A small autoregressive pixel model, trained from scratch.
Training: soap at rate 0.0045, 6600 steps, batches of 192.
Rows from block 5 of a small autoregressive pixel model, named by matrix and row number. Rows with one number belong to one neuron. Each number is 128 + 32 x the weight over its row's rms, rounded and kept within 0 to 255. All counts start at 0. Numbers have three digits each.
After each neuron's rows are labels from the 100 images, of 14976, where the neuron reaches its highest value: "top examples" is what is common among them. Only what is clearly more common there than usual is listed. The data: drawn branching plants.
# fc1: MLP up (model.blocks.5.mlp.fc1.weight, 768x128), inputs 0-127
# fc2: MLP down (model.blocks.5.mlp.fc2.weight, 128x768, transposed), outputs 0-127

fc1.158:176122110099190093099068106164135118198120113067096127181108147128132162100151125200163106205093120141092132196090099121168132092120139168175091120121165166139161129154160107159143079101164111096097151159140117104129101117128174091128162166102136131188173143186181101146156115151108127111061140085109166108116097092122131103137120150140092120103151110092074117119143172166159087068138
fc2.158:132107146170088178150145114092107167108137110120174132137188106134135112109086070103095062064117131126144121126130137148133101095155129078103153093100189144123117140079063125125155190115141123101139073133119094142085150165088112138155101108176134102086110095169039163130070165108175092135122097099148083098118150075111104141100134148117174161183112096165193132175103101079134145183127
top examples: two-way forks

fc1.406:130118172120140087149111133160112089121100116084160148144172036138170077128185120098147194130174104158133122167138139122124126151094122182177082098091141177135100113161169142086138089115114104151096130118113148109124166149079059123138141120131111102144099180079136077137179179159150162093081108149096167124144137134121110093130111154114134105109061126100136101097147144155003156143095
fc2.406:097165112114187125107140121176077202112166132197096153128124125143148135051108120164101135139185101167089143142163085114130121116118129067069111187165135111125118133137142106102150135121163096138151142150122185170060122166124178139112194127140149155126111140134083185138107113063134171136178135166144140121109183139135043137125106095126090110160123114141163170146083098089201155106110
top examples: two-way forks; wide; red berries

fc1.208:146053041071145140075116119102086098140153120117087065157139165143107158174121162127145119129153126105155113164120153109086112077148090117155062128126176127102152148153085080101112099108146128140151091134092124118083132190156125158177205153142134150127104093144169122146199148104125123150136090126122153179091093149116124150077090108128194172191179149107093115112154154108099075134148
fc2.208:090158193116143169195155112129090145162155148122154172133100137099153120060127091069125112119125125123153140122127114114168100193152157144159181107107185109186101133032130140115121149161171097122113164146136146175122092071167131145060091100136139131115135183132102060106038124168165125116149132141145104100185148130135125096133138138091122130058102143165137144142101148133133189183136
top examples: thick trunk; pink blossoms

fc1.389:135151137081110090146130130158138114169147080156097087079144114114152196150099175102179113063157141134113145149175105112131164135134136109208095235134110136095131151164136111121090123140135083226097096135117141070133124109104158096176123117155159139103144152159090155123164137103088097065126113166161149140130127125131179196120150161110156174137141110152153151142173149111150199181134
fc2.389:147119139144085159103138130126119117117114129128130169128144131142138066086099138144100118163133103128132130101098135139088105193130133136027072100137166151108157074099077162075180113159082145113119207098183096151113142117095072120136076128098164154136117132131106102166099112154131176144161105075103160110086147126113080107088083103223103146126133129113068149133138097117138040072123
top examples: thick trunk; wide

fc1.216:056175116061161148133115077155124164121123117047093116119112116140169157112099154132155124191136130146120144126092045075149149072147121166185100178137137107105089133128156123149149158080150119136168108161126092112117197128111143169120144097101101038128065150124110173124117118117119179102184129092107127137129080143202135109113124149084131115145152119117144143133168121068113122072072
fc2.216:150145113206112144134139107125106114120075133147127112098139125136076100099157090171084163063139094109140153087100150155137077109165141131121176040133177118168129073107110110117111125191149158147093182105123100138132092115144114096107115191084155154133123121211115134054171132140108129138075133151129149111167208118101130202103126112156141097128123112147055116118131078186161106142145
top examples: thick trunk; wide

fc1.441:128071102126115103087130093087075128120108147125073138136116148107185187124127150100141177130145139074096101147153099135170090144107086138157184136238163150105104154104120130145169123208148123146142137154121113102186160130152148109135159164195043097078115137132133091190103117124118104137148127119140101065163150083176114147138121084138129124119115122149117111073127120116038177140121
fc2.441:142116126149130143133084150141147149104130071142152116101150104122105101143109064114165125126084087119109130113078121147085125114126173137117067113063075140172190109141136159142114125127127194093170154120145113195116121151119135128090111104088143114174127155113152076106149149144154194094147155171105140109121095144005100137154150135112151128220103081145132087180103088185156127185097
top examples: bare

fc1.390:117116152145133102156123151119200120154087172104107104110109094077195108092114094202142137125150129130154181173070122108109091112097137075104110128173169088093166148157096117089151149174135131155135111064105180134059134122135098140159159109153106133148109138160132089151115101159132167157130146100111094163119153132100107087039146137066124178105070098077056116083146131161093130175114
fc2.390:149057144070117187067133130171094188147090105116132117177102183129094159125133134120129138128169138147121112042169121151121128188121073125095195145132089121143114125092146155092147186096101132155122152120167106121134155165161143140185073181117121173136122132097125173108108081157156136071126164122125214164119096081164102148129113149143134099157152106086149082104125172087118094177131
top examples: pink blossoms; two-way forks; drooping

fc1.344:143118142137114174087047119118135209136045150123115139132139113117133134105168122126165071122115105072187168169130177153132109131077140098133121140219167082075129155172096159094164151128201130128169113110107160112112143173143124137168116088079113171131111128155157135103140102143136098146160133098128131166071170081106125113086125162102121193074091100070071112098135105133130109127135
fc2.344:110000125118108166080058079082193204134080105089162154137136158136059175130123139079139093129184146126127133097137145153145172132098104098124140118139073101132157114133159120119148142133148113122097105117170159153103168180107134148174085089107096162147151140100142131130155124137164125134128162147112135093091090106058128060116138162110124118113121090156161119104156171115128091164149
top examples: pink blossoms

fc1.556:141172093133088124128116148134134072121108137132159169151129158157151146115077144129065113179144180121131127169163091132080069155110167096169156149119207097135136172154104162147122120202056073118129166106130193157122107197097116097094067134094132112119138122138139073132125084213114095201131128154138158129139138151176108146143161120100155148146084189156178137117124145143154108152106
fc2.556:126077154130107144124166141177132076095128191184126105107141201137129136136140148131093150140181103122088146115079115116122161176095112163140140078117067132114153111109146139206122088161117136125151057167144143120141105173127137072147091120172108151151152141137085145122164041135098109140150138112086122119114132111122152071101103062195162129134163097147154163185146146143127221139070
top examples: two-way forks; bare; wide

fc1.279:120132111192098050151183120143057137140054107106118117144138158141177107200130105126116140129159049141151105134113129193143110148127085121086102161110115104088119118098152095128150176087149102105146158173160175157155168154158142116155129135135144103136043138143118120141168130166165123103148114128129150110093124108197167151159160204098136173172131098136081198098188136128116096116126
fc2.279:127139131136066140090135112106088126126144088123144125110181076157062181135125153109103236127110142137083137170139152071136118178106143147089111096097166134105099162179080221098167113094133157122113106090139155147124095136113120176117171130143213141135136171077132151127176115114133115122131071120149157128119151174104108110127079135065057139131132120136111085129130114137163172066155
top examples: two-way forks

fc1.677:165078133126109136102062087118119098142104140168107137162123136126143146121101180108122128148128137081104119231156143127116150112113146123076169193136117071039166164132144125108125126090145117130114133149153163173117142180140108211189118127071101114109087163128148119128125121126093157099146112159075149078173194100050126168133149167111141151108110140082120111110044133101099155151141
fc2.677:100052172149087115203118159120172096159126150099134110073103143130138151117077106119079106084164167134140128066065144158114145175088113154116099146113137112142072127099150126097118136113100142108136091126121152108105161153124128200139172149114138175125144137046085093059128075092144124122100099105140098086138103127090099043106147129150172158123074092125165121152132112118214138112097
top examples: pink blossoms; two-way forks

fc1.293:085091134188153105085131142176126129132117072134149146169115163046168096174050184136136064149156149168094118115113150122113188160144088111099099114163148134149187147075102092145118118057149102080176113149135133170133120127095120098148083141136095126131069163131130117161223120094110114129104116124071103126120104140123183120123140164095094101114165087126114152175172145139109178142099
fc2.293:135118138141158096164131068154109127124138123113112159143100128077059055158158176137059133101051141120154100156163120152141119093182112105093113149160156080086075074102168116102148169182161109105127177050137125093136191150137141141165136134169143119101146134130138186178157099134122143151125122145102133137188086114097106171127109180126166107141102113105140158079097095116147103193189
top examples: thick trunk

fc1.627:119064143119094138121101102120163072077158122185106133139120152225096166160093061164144148154100139114127120107174094097126084118160139164125140129134106072131189140129149129157094132146107102166106099146103175066114146122122121165159195127149118094094053102153149132109069168099113142075120136180056090157109078114138142159056094138168129134120161146199117128135102141136114113150113
fc2.627:117176138106130177112119114130100102111168167127156138110139158001184130153119152111129106155128125117126122134076157127130135169075086121149127133093113175110194082119111108161150130171118128101038107169175121161124125112118125118140089080133089138137164160128071110151117085173149128170146097131150154081125172122125143085212218137162110191120139100124106098120160136103144140181107
top examples: bare

fc1.11:105062116157100184124120127069161155122073166107078108119123094128110100120164046143210104149140071123156156088181106100082189201140111148145130136166208091099147157134161107124126119174148134144154099085060105154118116094150123155147131117203182114123110132113112131130158194127142109111138146107149132125129143078122134110130129105143083132161126077092083065156103087120148139158113
fc2.11:152084146079192109122112129147137143155118109093165091158131145152126154198146180057085142147173143120141137122110125121224120081136204118175185113096121162159164101107174153218138078180156062136094135138168112166113088156135175081153129132159113113174141092096106121211144116114109122142169107144119143123137094124118156120122161163128143111185153121142154106184130108120124150139109
top examples: two-way forks; autumn leaves

fc1.386:146108080114080167152152083105099126118142150068121130158165079137075085097113092134140109077135126106192110140145126128189103125151078059209072175163132149158149102138151086122098167151148150085107069148133070103137138068137155091161187170104166125105147134135169194121126109129179064134143116089112113191082163104112113113091158155102106132075161139129144141112156117103109114136119
fc2.386:168098140143157103106100160141093132109084077117081111091095144181130168160053151062160106165153105114122205132133109183052193104129150143131137140088175121107166204099103159148183113131176123184135163127144149089098103197093102139107090104136137161155128102132140141111151133100104161106143099163079086078137143135142117131118118110105163125135113167154148091090187138150158200114133
top examples: pink blossoms; night

fc1.652:196136120155129165109125097089155137110097123111083129060100097164173121137124116178094142092142093146159157190110139151147118120144106133176136216149143128143172136170174141086124091061073105106126065122093180153078132155107120198172192081151057155116137128150163087181130116115138168151115107083131117088128149119139150052149160140128133137105112134103092110129159143086109168154160
fc2.652:089077158107122139168125163179087165107086084111198176136140126151084099085146110032088115099131137116099117116152099086072162174149091099073134137095114157148126143075087079190125192162129145149178168168120163124144126125138149101117099148113134086143100142081121145051162145137132124091154077080139126144161051173098126128121137081155107098112128123119134139099104136151134140071111
top examples: pink blossoms

fc1.252:152183155118206117122129123096111054148130129048143140133140135087086116092126096134172090139092118124110075170145147159127164137112157168088113144117203131102093184086097172131160107143208153132108092109100076123071156085126097106136140140099151066109136135156153100149136155122113145134080108155182081117062158126116117099146119144064079147167160123105090104188099122088141101125162
fc2.252:065100130108139066104137153148162196115159165148096126121116119176120206146103146151121160126146146115130150141143171142143167112138126135149156081142088171140128099186156133111086138121066093046165162154167196131126012133129209190131118119141102135188133118162127113128071109105169149082162180118159150130145123133115134145115088116185151124115142116145149139088167156123145119163146
top examples: two-way forks; autumn leaves; wide

fc1.633:123126114187149155139126107074137144128157126129080082112078220136105166137111109112136064125102125149109175119100142169145152163124136106114185193143133126149136138101105118164151140149185183099143138116158031124142075089115189145119108107110157083070136135177123165137120119083150154135077107120175131145121144128106123146165112131049098143151143120117113175202146130075214109150125
fc2.633:125156092102154102138216180201136142140079118133173199172137104157192090079110131143150173180193169119106128147168135112128124168125090085146120065141119147067129142080148107086077130164114070173139100130125177138068123138110091121127147108135088144139110106151145080098140138143133141121127143156057104109072147120191099116136139166146128126110126093113120098126147106124050136175146
top examples: thick trunk

fc1.623:144125153112147255112108125117108081120143129142128150163149053124116139160143110115159066143145125177114161093109117116187146085170103120123151126155132097138118108131166095055105178151158151134122156111099116059147122140196179093157148118141167100143115122155145097128070143121140117087099145162085101137140109107089142157086173157062105110112092139171177101078166121154131081196110
fc2.623:131105142132076094084141163149132132093104135079167152121147171159081131060098120151152079128135133112128102141130126082116164159112139164141109139123132109127144118192105069212127079126132052119124161122088082175088102136125113088106141146114104087096188150118132130149154136107172084131174099123149128069102145150103130020201115171166146154102128087197109102139136096118139169177129
top examples: pink blossoms; night

fc1.478:119163179133169104145151107178197106109086135140176137129186143171104177156105133133119107101141125153136081155206134144156142158042140203115139101134151180068111110116123167132147079126108126183145178057126114131084170168109076123134138122162119149111126161143092083157133121084113145168099057118142137172138125166150146083125120113149125126081149115118075128151154201170109148175109
fc2.478:174093079085114087111112128128104121071182109173102125148145112117141144120091160148196094141148093086094185093112110148122123076157132058137133131169147120200118143172129086143197123122129094124115115133148135069165052132115115112133149081119125130170098123127169140099099140135096100021127186134210151109141089135145092131127167148152141126098054122121169092147117114124165120089133
top examples: bare

fc1.205:089133152182154116095091140140140110117119134175141153134191105169121136122127131082122124133105156092122098129126115150132158089133123163171144123206104181189131135127173081124139135093149109157120112056105099000196122084109120124198110146103111108089137066157142149141169099110109133144141154169077143172088142125099134140140122143123170145085163136072116125173118164105149133219114
fc2.205:174143123109118136115161148166171128121155119081127123129139127083122134118106109153120186182084100118122069130083167097186176099136122098026127135051182100043130151119118141085127084141095144195128160128084145215103168152124156140114144139119132187195158182123141107109178133119152129162119148056100112153133114116149124121119116168114098138132106165102132108097123113112096099098181
top examples: thick trunk

fc1.175:142122157081148113107098134173152150079101159149151155103172173113156136131105104085119115098142174075143110114143088118087149178068119146122125072100138157150176128140114037165175101086169121111087160111140090082110067139144152141156113051113133162135145091149102099207180117138160108167135144117101139119123125154096030155142149136109129109157150119122112142169192199133095154141148
fc2.175:134158083160138123118127094142141101097152083098124119122117091157121101145150179132115101124100066159092117126155150105165152079185122116110119130158117047130110144104133189099106149140101108214218112130113101153128144124164108087108167192180082126138115150117205134060125109114163128118157144125174130131133127096153225099105124127180092114086151155180136122085056114113149101123107
top examples: pink blossoms; night; leaning right